Weights of a small multi-label audio tagger.
Model: 28.6M parameters, log mel input, arch transformer, norm layernorm, activation star_relu, moe top_k, num experts 16, layers 6, width 256.
Training: adamw at rate 0.0014, 7300 steps, batches of 384.
Data: trained on short pieces for a synthesised band: melody, chords, bass and drums, 26041 training examples, 107.6 epochs.
Rows from block 2 of a small multi-label audio tagger, named by matrix and row number. Rows with one number within an expert belong to one neuron, the router's apart. Each number is 128 + 32 x the weight over its row's rms, rounded and kept within 0 to 255. All counts start at 0.
Before each expert's rows are labels from the 100 clips, of 14848, where the router gives the expert most weight on average: "strongest on" is what is common among them. Only what is clearly more common there than usual is listed. The data: short pieces for a synthesised band: melody, chords, bass and drums.
# router: router (model.blocks.2.mlp.router.weight, 16x256), inputs 128-255
# up: expert up (model.blocks.2.mlp.up, 16x512x256), inputs 128-255
# down: expert down (model.blocks.2.mlp.down, 16x256x512, transposed), outputs 128-255

# expert 12
strongest on: pink noise; white noise
router.12 [172 125 157 104 112 160 111 104  94 158 127 135 129 125 119  86 138 170 105 167  89  65  89  94 121 118  65 104 121 134  93 119 121 122  73 138 133 141 147  87  92 109 121 127 118 131 202 103 160 139 170 152 142 156 105 131 182 129 127  72 145 143 173  71 118 119  93 133 107  48  89  92 198 100 140  53 148  79 178 188 110 102 118 135 119 149 120  69 163 111 104 109 167 122 111  88 116 117 146 173 100 111 146 175 161  86 128 166 153 154 169 142 131 137 125  89 155  83 106  94 115 133 159  88  94 187 107 159]
up.0 [113 169 119 135  85 144 184 161 113  82  99 131 166 152 131 149 143  73 136 138 104 145 205 177 112 113 153 147 115 100 120  45 110  98 116  81 124 145 110 181 141  50 154 168 158 146 126 127  73 178 122 138  94 135 144 106  94 164  92 134  95 158  83 111 106  22 156 103 125 143 158 122  79 192 161 193  99  74 157 164 151 127 147 152 131 110 121 104  82 124 124 146 113 100 122 122 169 101 110 137 115 111 131 117  75  63 164 182  93 117 126  91 166 156 173 165  79 202 106 123 107  92 121  91  94 149 103 154]
down.0 [118 107 145 125 150 125 138 116 163 101 118 105 148  68 119 178 164 116 144 155 160 176 161 158  97 175 141 119 134 104 109 111  84  79 165 187 110 111 120 140  92 171 135 154 194 112  91 116  70 124  91 156 126 136 121 116 116 199 121 137 151 122 152 165 112 122 143 142 129 163 116 156 107 153 146 101  99 208 137  86 129  79 158 112 117  57 163 155  77 117  94 135 143  82 134 154  99  99  48 115  91 145 115 117 135 144 129 139 134 144 110 129 200  74 184 130 176 136 149 176 129 152 158 106  91  72 169 137]
up.1 [183 136 140 124 103  60 111  64 145  66 108  71  70 120 103 102 142 144  89 119 141 139 105 148 150  37 144 110 117 141  96 120 127 119 196 145 111 165 130 156 116  66  70 115 129 110 166 176  50 150 150 136 120 111 169 138 119 161 148 106 103 140  96 132 213 136 122  67 118 152 130 157 147 172  72 139 163 136 123 177 122 181 126  97 111 131 136 150 128 147 106 189 121 119 152 113 118 123 159 145 167 159  96  80  58 163 162 105 139  96 100 176 137 130 101  97  87  90 128 111 140 153 132 137 134 133 112 116]
down.1 [ 77 155  81 162 148 123 126 127 103  93  90 117 122 138 160 163  93 195 108  62 100  68 146 135 118 177 133 101  99 168 138 132 184  74 158 138 107 125  87 151  97  90 121 185 146 198 159  62 178  69 165 140 122 121 107 174  81 131 138 168 137 115  96 109 111 192 171 139  89  75 139 131 167  98 166 134 118 116 135 202 137 147 125  57 121  74 114 175 135 161 170 133 132 127 101 105 152 120 154 158  90  83 154  88 113  24 153 144 170 104 141 111 158 146  78 185 203 149 119 151 142  98 156 164 120 103 175 105]
up.2 [129 119 149 144 152 140 131 148 137 144  89  84  87 146 118 156 149  94 179 156 157 101 121 187 142 206 140 148 152 129 106 139 143 141 149 169 116 102 132 118 107 133  91  92 131 123 137 131 132 167 157 140 135  60 130 134 139 147 142 141 102 102 127 153  93  80 157  93 183 161 111 107 163 106 113 157 114 108  87  94 150 132  87 122 105  83  72 188 136  64 143 135  82  82 165 148  98 130  96 135  84  80 137 111 129 168 167 128 185 144 170 171  78  84 128 174  91 144 143 129  68 139 120 145 142  83 121  75]
down.2 [141  81 187  77  89 109 140 150 162 144 146 110 168 149 152 121 135 152 181 162 134 145 146 145 117 138  96 116 118  96 146 120 195 133 128  90 126 124 125  49 132 124 149 104  95 109 101 168 122 153 139 112 116 125 155 119  91  98 152 131  93 183 159 136 167 164 122 134 164 143 165 107 154 173 142 111 141  63 110 123 159  97  85 129 178 170 109 138 136 165 115 151 127 115 189 167 112 126  19 107 137 151 133 127 112 155 150  86 176  51 113 116 123 124 142 135 145  93 154 191  98 157 100 107  63  94 127 141]
up.3 [118  72  73 105 101 129 218 128 111 115 115 111 151 188 105 159 115 101 135 142  94 104 172 189  75 107 151 126 118 189 119  86 105  74 167 107  77 164 145  82 115 166 151  94 149  85 163 138 147 145 182 165 127 117 187  97 136 119 131 136 102 105 124 114 130 102 186  98 135 122  56 135  85 181 150 133 120  67 167 107 148 134  92 120 112  91  95 101 101 191 142 105 120 156 135 127 187 119  98 134 170 114  92 129 188  71 185 134 121 144 131 120  79 101 132 118 170  86 121  97 190 104  97 102 115  65  78 102]
down.3 [124 103 126 108 159 160 168 134 142  84  99 122 162  75 119 195 148 128  96 152 149 178 121 156  90 141 198 163 138 160 119  82 106 161 146 148 141  89 135 162 179 132 166 116 114 111 127 135  91 147 181 145 105 124 125 163 156 138 122 160 139 159 141 108 123 103 139  93 181  93 117 157 153  95  97 125  90 161 157 132 191 101 152 124  54 111 124  79 108 117  47 167  58 126  81 138 130 119  47 184 141  97  92 124 134 104  84  99  89 137 105  88 155 144  96 113 158 104 163 106 139 143 170 139  75 138 122 137]
up.4 [156 156  80 162 133 148 186 180 152 113 105  51 150 196 163 145  76 140 115 157 119  67 198 124 171 163 119  80 169 112 157 117 141  72  90 152 108 100 108 140 121 134 153 135  87 160  86 114  90 116 142 105 120 129 173 153 107 116  99 205 105 159 138 162 122 102 175 150 108  79 167 120 136  95 177 122 150 142 155 135 112 117 130  62 179 113  86  95 122 119 132 155 127 140 103 139 169 153 155 116 113  94  91 163 153  63  98 123 166 156 102 118 114 141 194 194 146  90 134 119 100 154 134  81 171 136 136 138]
down.4 [ 95  71 162 143 168 101  92 154  79 110 151 154 119 121 100  59 141 111 114  92 162 154 175 110 157 147 122  72 101 110 148 117 196 133 184 187  85 119 110 126  87 167 148 146  80 122 115 132 135 123 125 164 165  69 133  82 116 135 143 140  93 178 153 124 173 185 144 119 183 146 102 160 155 125  81 122 136 115 126  96 144 171  20 165 140 154 184  70 136 195 115  85 104 133 155 107 113  84 186 101 111 166 138 166 135 165 182  62 123 111 154 136  62 102 131 132  84 110  75 150 100 155  97 100 140 106 129 161]
up.5 [139 157 147 110 111 127 150 143 146 108 156 109 124 167 119 148  84  64 130 164 140  93 106 140 171 136 140 119 171 148  89 116 167  90 163 122 108 184 194 108 180 106  80 102 104  90 155 181 123 131 100 141 119 101 103 139 123 119 140 102  72 145 109 193 172 150 154  86 168 134 121 131 178 120 126 213 158 124  73 109 114 118 148 144 126 106  95 148 119  85 116 100  89  77 163 117 130  92 121 105  98 138 130 155 132 182 153 118 122 127  89 158 152 100  79 108 124 115 151 139  81 160  79 154 134 122 147 122]
down.5 [130 135 187 132  78 148 147 168 160 133  96 103 194 135 147  87 110 194 151 111 157  75 124 124 153 108  87 118  89 115 147 157 163 173 135 139 112 160 115 100  87 156 151  60 133 106 138 183 114 175 155  80 114 160 130 109 109 135 129  83 104 123 157 176 131 135 117  98 138 167 163 120  93 175 108 117 143  60 113  99  47 128 122 150 164 178  93 118 109  92  93  98 158  73 188 141 110 117  87 156 122 184 175 177 149 173 147 184 176  79 111 100 122  86 122 113 125 213 144 116 158 133 118 117  88 156  98 154]

# expert 5
strongest on: plucked string-like
router.5 [152 120 133 111 181 113 115 171 135 188  92 178  86 150 188 138 136 112 131 173 103 112 103 116 149 143 134 152 119 137 188  59 159 175 143 116 117 134 180 116 141 155 103 115 138 172 115 159 128 112  98  66 104 152 137 179 154 125 139 166  66 110 182 136 125 102  51 149 100 118 142 101 114 105 184 142 176 157 133 136 116  95 165 151 167  88  82 146  81 130 170 120 116 121 117 105 151 121  88 152 118 156 129 136 173 154 166  40 149 142 127  96 161 161  99 194  75  76 145 163  91 172 116 115 178 151 118  99]
up.0 [159 111  98  92 158  89 166 116 130 106 105 101 105 152 118 131  37 152 159 178 193 108 141 138 134 138 107 166  81 122 151 162  94  51 113 112 155 124  90 134 165 152 198  90  96 143 116 144 154 128 139 102 131 115 141 124  92  91 161 130 104 121 103 133 186 143 159 129 100  99 114 158 137 140 105 114 100 177 142 139 121 124  82 121 102 175  96 139 111 172 173 127 113 151  92 166 147 119 133 114 137  94 122 165 159  99 168 124 121 125 121 150 135 107 200 147 104  94 115 175 100 143  50 108 101 140  82 226]
down.0 [183 155 143  87 114 131 198 141 158 100 126 124  75 200 165 170 103 141 117 123 100  58 138 134 124 120 109 119 159  99 185  80 144 134 163 111 127 122 142 112 169 153 136  89 149 132 140 153 139  95 141  62 112 179  93 129 194 150 128  83  87 100 168 148 138 136 140 113  99 164 156 116 109 101 183 133 138 160 100  86 113 130 150 119 100 117  69 149 137 120 163  58 167  73 147  93 104 130  91 160  70 102 133 120 180 201  71 169 190 186 117 123 141 108 123 154 134  72  90 150 114 162 124 109 128 162  77 160]
up.1 [100  57 168 156  66 128 134  50 110 138 179 117 132  89  71 129  65 173 130 146 119 139 122 121 123 138  88  71 135 175 106 124 153 100 133 135 119 148 141 144 106 133 163 137 101  95 130 129 156 115 169 130 104 180  94 130 122 142 216 145 151 129 151 128 132 156 155 188 147  87 121 102 142 106  99  77  93 141 123 141 100 135 123 126 133 167 109 109 143  69 129  79 179 103 134  91  73 133 172  59 152 145 121 153 126 122  76 146 143 164 198 124 141 164  95 155 115  96 149 128 128 139 209 133 181 180 131 148]
down.1 [169  93 185 102 115  73 177 129 122 217 104 108 106  81  95  60 117 190 169 138 119 116 145  85 107 153  90 143 110 141 108 174  93 129 138 170 147  98 106 103  93 123 159 171 116 154 103 130 119 159 166  72 100 111 162 137 165 133 111 119 143 133 145 122 139 100 130 160 138 125 104 136 161 148  69 125 136 114 143 134 129  98  76 127 144 191 101 122 164 172 133 141 167 149 100 156  87 150 123 113 154 179 108 125 186 124 114 102 163 138 143  70 136 162 150  74 132 171 106  78 150 155 105 100  90  95 107 159]
up.2 [ 85 103  95 130 135 189 111 124 156 170 165 125 154 114  94 117 168 103 137 146  94 126 134 140  83 121  91 125 100 166  66  80 140  82 113 120  80 151  84 122 188 102 135 112 119 135 152 115 118 183 133 139 116  41 145 156 103 122 105 133 155 141  78  87  93   4 132  94 165  79 118 140 122 166 120  97  88  94 148 124 157 108 161 139 169 112 130 135 135 165  80  97 105 136 136 119 139 128 157 107  93  85 136 137 121 173 175 151 112 113 181 108 129  91  70 116 102 134 121 164 165 128  93 140 169 116 137  85]
down.2 [170  60 134 110  57 106 200 112 127  85  97 111 132 158  68  95 152 101 136 158  65 164  64  98 145 105 145 154 123 139 118 154 155 111 172 105 121 137 162  89 112  90 124 189 145 128  95 127 171  99 108 143 126 160 139 132 107 107 210 100 148 137 138 139 149 183 105 115 116 121  93  63 139 108 103 117 112  61 136 106 137 154 113 117 130 105 149  98 162 122 100 128 117 176 157 106 100 132 147 107 119 160 163 115 210 183  97 110 102 126 143 170 125 163 151 164 118 115 130 138 129  98  53 159 171 120 174  77]
up.3 [ 92 104 130 132 180  42 120  89 129 126 161 106 135 167  97 153 170  79 129 158 145 154 108 135 144  43 125 129 180  67 156 123 123 137 143 140 137 118 103 129 112 139 106 152 102 157  96 135 158 128  67 123  91 138 134  92 120 141 145 155  88  87  80 115 115 155 141 156 138 138 155  93 104 187 139 134 166 196 167 112  74  73 120 124 117 176 161  57 115 109 104 125 130 113 166 165 153 141 210  88 105  61 101 145  72 133 114 197 174 149 175 118 104 155 100 138 149 108 131 121 106 207 101 128 176 159 105  98]
down.3 [138 122  53 126 161 125 150 132 126 115 172 144  93 124 174 138 147 110 112 153 112 116 153 128  99 110 147 149 147 136  60 114 133 155 120  98 110 151 112  91 152  51  42 187 135 139 124 118 174 151 118 163 134 139 147 161  81 171 147 121 103  99  43 135 147 155 167 136 154 204 108 126 134  83 147 163 120 150  98 167 140 101 103 116 151 103 134 106 126 100 182  88 117 164 119 148 139 148 155  71 120 102 149 105 107 139  87 135 136 138 173 152 111 103 112 176 116 143 137 148  97 105 121 150 156 155 172  98]
up.4 [ 84 113 139  77 116  92 107  71 140 137 199 134 122 130  66 108 102 181  86 143 176 124 109 110 117 130  92 114  78  85 111 127 132 122  80 148  51 140  31 119 150 133 129 144  68 133 195 142 180  94 172 145 144 142  92 112 181 167 135  89 110 173 142 161  93 121 148 175 158 107 128  94 138 159 119 106  98 157 151 164 103  93 110 190 138 108 183 150 121 128 121 126 230 160 153 137 108 196 128 113 124 165 154 160 124 102 117 185 131 179 148 138 179 107 111  93 115 116 114 149 137 172 150 128 158 135  94  80]
down.4 [156 136 130 179 109 128 124  70 146 142 174 142 120  88 156 131 163 118  98  85  67 107 113  97  70 110 100 154  78 190 129 160 132 146 178 133 114  80 148 125 171 125 142 154 156 121 168 114 106 123 125 116  88 150 150 151 147 136 184  97 115 125  93  69 134 118 135  93  66  90 150 105 200 121  39 111 123 129 102 160 167 101 155 114 149 114 157 118 187 174 106 117  75 129 119 149  64 116  86 166 150 139 149  67 118 133  66  82 162 110 153 103 122  83 124 115  93 114 139  55 113 144 167 138 146 159 167 139]
up.5 [148 180  89 122 119 163 144 119  78 118 138 131  92 132 142  90 118 117 144 118 144  57 148 155 131 176  73 125 149 171 103 110 169 171  95  83 152 122 107 174 124 155 155 163 103 100 209 124  85 159 138 108  84 106  75 116  79 140 109 109 134  78 109 160 107  88 176 147 169 109 102 154 116 150 116 143  56  85 134 180 101 160 127 124 118 141  62 113 127 129 111  97 140 202  92 135 139 137 150 124  88 113 200 156  90  80  71 173 107  93 114 163 153 113  72 124 106 139 132 141 141 140 115 118 171 158  19  52]
down.5 [115 134 133 111 128 150 121 113  79 187 105 149 135 128  99 130 106 141 119 120 146 123 101 109 200 106 145 111 143 191 180 153 114 174 153 172 155 133 127 193 105 167 165 165 118 136 139 131 116 115 146  67 132 126  57 132 181 179 164 162 172 128 142  89 132 152 169 150 163  95  74 172 125  76 126 152 136 150 151 159 176 135 141 140  84 134  91 160 157  99 130 112 140 146 106 137 165 135 218  84  83  99 133 145 140  88  97 117 124 240 169 143 115  90 110 115 143 110 147 167 135 101 123 141 150 161 133  96]

# expert 4
strongest on: thin (high-pass); open hi-hat; crash cymbal; clarinet-like
router.4 [155 102 165  79 195 117 163  77 157  92 162  62 156 125 134 100 100  91 158 167 129  85 127  95 172 124 151 140 149 109 144 175 108 150 142 176 139  82 111 119 161 111 105 122 116 137  75 147  90 121 168 120 148  89 141 143 141  84  92 105 126 191  83 138 145 152 186 103 137 116  82 149 170 152 119 148 106 120 161 109  80 103 120 131 141 165 136 163 113 118 110 187 133  64 124 108  87 128 132  85 141 149 125 127 148 103 131 179 131 113  83 105 169 160 133  78 108 158  79  95 130 100  58 150 105 141 215 116]
up.0 [121 154 134 105 152  69  82 120  99 107 104 118 140  95  82 118 150 111 156 109 138 143 156 182 113 113 128 140 135 119 141 134 149 141 170  65 122 117 139 134  90 169 164 114 101  91 114 174 117 165 131 162 140 143 125 126 155 158  95  98 187  43  98  73 157 149  75 147 118 116 132 100 114 162 102 110 121 163 126 125  99  97  80  94  92 117 161  64 100 150 130 173 165 165 145 132 151 108  93 144 142  70  80  85 128 106  64 136 120 139 110 118  56 130 130 108 148 118 100  67 113 118 155 112 132 104 108 119]
down.0 [135 162  90 136  72 131  68 200 119 154  87 181  99 113 180 115 149 137 110 125 143 139  75 114 131 110 117 163 166 113  73  84 176 193 165 109 141 133 125 125 112  95 138 123 159  83 110 163  60 157  82  91 152 132 112  69 108 126  83 176 140  96 116 128 198 112 130 107 115  63 171 117 145 147 125 111 138 118 126 139 185 103 114 177 181 109 193 136 110 137 114 185  99 121 122 165  82 121 106 146 137 128 144  95 125 121 158 178 132 132 162 125 125 141  76 154 114 137  91 149 164 165  98 177  75 167 122 134]
up.1 [147  90 105 184 117 126 187 120 167 130 189 188 143 110  96 134 183 147 116 115 104 145 132 158 103 181 131 114 144 121 176 148 122  91 139 135 107 116 129 175 100 129 111 111 147  68 119  91 123 133 141 136 170  86 147 163  68 184 155 208 171 119 143 163  74  94 105 132 155 158 110  95 131 129 128 147 126 121 154 193 148 168 136  71 109 107 178 131  47  92 109  67  92 126 106  89  94 159 149 116 113 154 149  83  34 166  96 146 177 148 192 121 172 126  61 148 105 134 133 139 122 111 168 138 180 112 122 145]
down.1 [124 125 159 133 133 154 158  86 156 112 137  96 199  36 134 161 143  84  84 176 138 128 158  50 134 144 152 110 144  83 176 161  52 114 146 118 181  35 136 120 103 164 116 158 185 178 109 117  66 159 142  97  73 141 132 145 136  96 163 150 114 119 125 155 110 120 123 114 161 207 138 203 157 122 103 164 121 140 105 130 130 121 108 127 115  84 127 192  70 159  99 128 144  97 130 125 105  76 148 102 131 137  97 117 119 154 140  97 159 152 134 121 164 141 175 123 151 120 147 113 124 116  48 109 144  34 121  51]
up.2 [196  91  71 144 120 159 113 111 180  95 104 187 120 124 147 128 143  95 159  98 189 101 145 185 115 140  98 139 151 114 137 123 121 126 131  90 183 125 128 146 132  82 121 110  78  92 165 124  92  95  91 103  75 124 165  84  79 108  99 183 155  60 127 171  91 122 118 157 114 107 121 118 108 136  73 143 128 122 103 158 143 138 152  85 147 118 170 153  74 154 153 120 135 181 113 154 161 173  70 122 106  88 138 103  56  71 109 140  86 117 130  71 120 160 165 164 126  92 141 126 118 156 102 116 134  69 121 134]
down.2 [189 144 145 150 170 148  91 132 145 185  80 113 134  97 120 151 119 105 105 116 146 121 105 150 127  93  87 105 109 131  86 116 135 148 119 113 177 126 139 169 220  94 135 109 126 103 148 103 180 112 130 172 136 117 128 113  72 144 137 119 123 118 149  68 118  84 113 111  89  62 123 179 169 185  90 130 112  93 156  97 125 111 193 122 131 122 127 136 169  81 125 109 115  85 163  76  75 161 143 112 134 100 207  95  61 121  95 202 149 112 174  91 135  62 136 153  93 149 123  80  68 123 152 157 110 143 130 103]
up.3 [ 67  89 172 189 155 101 103 115 129 153 105 129 163 191 144 151 104 135 114 131 119 163 139 190 104 149 132 120  94 101 154 134 166  71 131 181 120 110 171 177 131 121 109 103 116 132 153 177 141 149 132 127  84 136 105 142 152 104 163 179  44  93  96 161 156 110  65  51 138  82 179 128 158 125 155  80 106 145 171 193 132 162 126 103 130 111 150 137  99  98 157  76  84 107 158 156 143 111 172 156 135 131 116  64 110  75  81 121  97 123 141 126  57 126 118 117 138 129 168 166  67 133 204 147 100 122 107 100]
down.3 [143 141 114 141 126 149 108 174 125 132 160 119 139 140 178 169 178 124  95 102 120 177 111 151  30 128 198 160 125 132  63  89 139 171 109 149 157  95 163 113 184 104 153 130 110 109  85 138 127 109 112 157 105 124 219 101 173 181 123 108 127 105 145  57 133  78  81 157 110  84 131 126 145 102 177 107 122 133 107 141 183  92 146 100 148 140 132 110 147 111 118 123 127 192 108 122 136 185  78 190 127  72 124  84  71 112  79 105 108  98  63 127  48 106 107 159 116 105 131 112 127 166 139 108  82 140 110 148]
up.4 [110 164  62  77 100  85  62 136 113 136 174 150  55 100 148 156  91  77 151 106 144 149 192 129  91 159 132 153  92 129 135 129 170 130 118  87  90 140 156 135 178  99 168  51 133 108 126 114  97  99 120 150  68 170 189 114 136 170  84 199 143 132 106 197 140 108 138 128  90 166 186 192 120 117 117 137 101 150 159 119 115 163 129  99 138 126 154 124 106 121 148 160  59 142 110 141  99 147 140 145 175 126 102  90  77 111 107 119  73 160 101 131  45 137 204 161 107 110 154 121 148 162  97 124  90 165 151 152]
down.4 [115 177 107 122 130 132  98 134 129 134 189 174 171  78 143 161 174  81 172 146 140 109 114 106 122 137  96 142 124 129 125  93 178 127 107 161 146  93 147 175 149 161 147 145 169 109 128 244  72 128  98 116  99  86 104  86  82  80 136  66 186 102  89 109 152 116  85 151 123 135 172 125 127 166  99 104  99 159 146  75 104 153 157 119 139 120 205 102 137 138  72 138  99 108 151  58 122 133  80 136 122 124 114 140 110 155  85 162 113 147  90 137 110 179 149 152 113 158 103  66 114 110 121  73 157 150 117 130]
up.5 [ 92  84 136 118  60 130 116 145 111 188  99  78 140 129 103 120 118 103 164 211 149 120 119 187 141 139 141  76 117 131 122  73 107  97 146 114  98 173  92 156 164  88 150  89 112 113 164 118 145 147 135 178 105 121 123  81 106 163 104 165  90 140  88 200  64  94 108  91 212 132  77 175 114  86 119 133  99  86 102 146 114 150 132 129 131 137 115 123 113 105 139  93  52 118 181 213 120 133 181 128 102 151  96  87  30 164 187 150 157 127 166 141 109 102  93 125 145 142 196 147 138 135 145 110  82 142 107 114]
down.5 [ 80  98 159 204  70 110 103 109 148  85 130 148 156  79 119 128 184 120 158 139 102 111 111 132 134  93 146  93 109 125 185 122 122 138 130 179 122 149 149 158 150 163  86 142 156 171 132 118 129 129 114 116 136 118 124 154 152  92 141 138 132 184 108 169 122 142  97  74 101 179 102 123 108 151 185 157 162 127 187  94 157 193 133 204 134  80 145 143  84 119 101  82  72 132 156 114 175  70 121 162 112 117 117  57  85 206 136  96  82 131 135  79 107 172 133 102 108 126 162 170 159 102 140  98  77  69 168 126]

# expert 11
strongest on: quiet level; muffled (low-pass)
router.11 [161 110 128  93  85 138 143 140 113  81 114 162 131 113 122 166  99 129  69 136 141  95 152 155 188  98 171  91  69 113  86 188 179 116 150 125 117 181 139 170 143  94 175 111 169 127 183 120 166  84 110 182 114 181  76 137 118 169  89  87 175 143 172 101 139 159 150 162  82 131 137 181  78 116 132 110 131 133  66 146 147 136  68 120 131  83 107 120  66 113 127  91 149  85  99 127 104 106  99 121 149 162 171 134  95 198 144 135  96 113  97  89 107 130 159  60 155 100 157 105 111 165 153 117 124 141  79 147]
up.0 [121 142  64 124 159 151 158 100 153 183 134  90 119 137 139 144 116 197 187  59 181 118 157 107 143 220 122 180 133 158 127 152 194 127 122 167 185 115 136 146 159 172 116  92 148 128  90 126 123 114 139 144  92 151 119 151 153 110 111 107 129 126 128 139 116 134  92 157 128 171 140 104 138 136 126 123 148 165 156 155 144  52 170 151 114 137 159  87 171 139 113 188 172 113 184 118 164 139 126 137 105  86 184 178  89 107  67 132 120 133 123 156 165 121 137 131  84  85  97  88 152  94 125  96 200 158 156 171]
down.0 [ 81 106 110 223 148  98 148 137 170 108 167 131 179 122 115 110 114 168  90  92 115 174  86 167  91  45 123 111  35 180 155 133 155 132 184 155 137 133 138 145 136 108 116  99 135 132 119 133 148  76  74 136 149 142  87 132  82 138 121 104 166  62 149 109 162  68 122 126 111 137  93 119 126 146 100  94 136 196 100  76 137  71 149 156 119  96 111 114 152  96  95 119  97 126  67 150  87 122 146 103 140 115 105 133 110 151  90 112 131  85 141 129  90 111 152 138 106 179 107 101 129  93 147 172 144 170 192 166]
up.1 [ 96 143 122 117 158 116 123  76 155 151 117 131 121 119 101 172 116 115 169 155 157  68 133 122 168 197 118 118 115 119 152 145 115 143  66 179 110  83 117  98 118 143 132 145 122 147 150 129 172 107 182 139  68 129 157  82  81 123 182 138 124 129 178 139 127 135  94 166  90  88 122  99 176 160 139 169 113 142 126 163 115  71 184 110 215 115 148 102  78  72 105 165 164 120 144 175 152 113 137 135 126 178 111 113 102 127 114 206 167 103 114 136 139 143 113 132 130 163 170 167 120  73 148 101 143 122 141 154]
down.1 [141 115  87  93  74 116 175 142 154 130 116 129 127 148 122  86 111 136 168  88 106 114 151 133 160 147 103 150  96 171  90 157 189  90 129 110  90 126 167 170 159 134 178 142 142 166 133 179 157  99 128 133  73 118 147 109  70 110 178 124 132  92 112 151 168 142  86 136 103 109 116 119 145 168 151 161 115 127 121  93 122  84  95 106 165 138 134  90 151 122 134  99  51 135 143  69 129  79 120 124  98 178 181 146 119 164 157  97 104  79 103 126 125 119 163 146 124 108 101 102  91 138  89 163 138 149 143 127]
up.2 [151 100  78  95 175 136 149 103 148 114 110 171 125 137 172 196 159 176 208 124 168 175 149 125 120 126 160 174  70 174 120  87 146  56 111 149 169 123 163 121 155 176 110  98 109  68 127 130 131 102  92 167 182 148 104 125  94 139 121 106 155 115 116  99 156 144 111 135  99 142  98 132 171 102 142 183 167 136 119 142 134  64 140 171 121 135  51 130 141  64 112 101  82 161 102  93 132 103 112  92 168 109 117 111 132 140 101 113 142 128  85 125  86  59 165 131 101 102  58 110  95  78 133 102  93 156 135 117]
down.2 [ 99 101 122  96 148 130 100  89 106 152 119 135 124 106 193 126 141 134 163  79 119 132 117 104 173 150 113 165 134 126 143 141 112 112 130 142 114 158 139 150 107 154 127  93  64 144 178 142 177 182 129 129 160 153  91 160 134 133 100 111 157 140 104 118 120 144  93 191 112 140  56 131 110 147  77 147 149 169 116 139 181  75 125 177 132 107  83 123 136 125 108 112 102 224 129 174 165  91 148  48  80 131  91 217  82 162 179  79 130 168  85  90  67 102 168 120 165 131 135 160 139 110 135 103 140 122  89 138]
up.3 [138 169 127 114 129 122 139 123 107 155 167 100  94  83  72 134 115 128 114  90 156 101 137  98  43 205 187 127 155 124 162 161 123 165 149 142 105 162 130 130 111 135 158 104  84 124  86 115  65 111 150 104 144 103 195  95 103 138  81 189 135 162 112 103 143  83 126 165 172 152 113  90 117 120  79 123  98 129 123 150 124  62  98 117 156 109 103 141 180 167 103 167 160 171 157 103 196 172 149 160 134 112 167 150  99 149  78 142 177 110 131 123 135  95 182 103 134 124 116 186 169 150 103 120 154 118 107 146]
down.3 [ 93 146 139 131  88 124 109  88  91 147 194 131  94  80 132 108 104 134  55  82  87 106 141 109 142 127 135 137 128 149 109 137 163 123 195 113 131 131 141 157 121 205 102 130  61  84 146 115  86 121 148 151 111 132  96 104 125 110 158  87 125 121 149 121 163 141  90 177 146 124 128 156 184  62  94 134  92 174 113 128 112 169 162 128 134  91 101 183 155 108  98  92 142 176 139  77 161 124 128 126 107 117 147 107  91 143 104 108 125 144 141 132  77 116 111  95 120  48  98 162  78 147 106 117 143 119 159 100]
up.4 [113 107  98 196 143 122 198 131 129 163 143 108 159 121 178 198 128 119 123 132 156 128 159 154 129 132 144 131  81 156 168 135 156 140 117 120 125  95 142 108 147  70  87 100 160 160  98 141 114 128 125  59 132  77 133 186  66 156 176 143  96  99  65 166  93  64  99  56 114 176 174  96 136 107 173 182 109 105  96 172 123 184 140 137  97 113  57 149  98 137 133 117  98 104 107 136 104  91 103 182 119 105 145  69 132 150 118 105 143 127  77 145 116 115 132 168 142 116 125 140 155 103 120 138 126  99 110 152]
down.4 [172 143  91 179 159 140 187 101 164 141 125 169 112 165 156 148  89 130  81 104 172 172  93 187 140 191 137  25 127 115  77  81 105 103 124 148 119 120 155 121 152  93 121 133 152 149 135 166 102 131 168 115 147 150 107 156 144 142 117 125  69 126 146 101 114 108 146 115 108  63 107 163 171 167 186 126 109 155 155 197 121  99 114 127 148 130 110 131  98 199 164 177 136 116 139 117 157  98 123 148 154 133 168 102  91  71 164  94 162  68  79 103 189  98  67 125  94 117 104 175 162  84 154 147  64 148 122 132]
up.5 [106 153 140 129 106 126 147 153 119 161 154 132 122 116  71 108 131 167 135 178 143 158  70  92 105 134  91 142 163 147 110 134  95  90 134 121 131 164 131 113 137 132 187 111 103 100 168 129 113 156 115 116 137 155 144 198 145 125 164 142 145 152 119 125 115 121 100  88 152 176 103 112 101  90 144 109 114  57 151 162  73 119 157 149  92  90 141 110 147 124  74  98 161 120 200 150  50 128 130 110  67 127 124 151 150 144 172  69 150  71 121  71 103  91  73 101 115 198 123  87 169 114 124 151 171  80  97 143]
down.5 [120  87 119 137 172 123  71 159 128 138 146 154 170 140 120 125 132 102 161 146 155 149 165 129 116 159 169 169 128 117 151 137 128 118 151 155 117 174 200 168 157 111 154 102 117 138 113 113 130  81  94 148 116  50 153 164 188 142 124 168  59 141 135  95 127 117 102 103 118 122  79 123 124 115 136 101 145 166 133 135 180 104 120 161 164 129 146 161 163  98  57 127  80 134 109 151 128 102 136 126  77 184 159 140  56 131 132 134 146  56  93  66 125 107 167 106 139 188 106 121  88 168 153 114 148 118 172 121]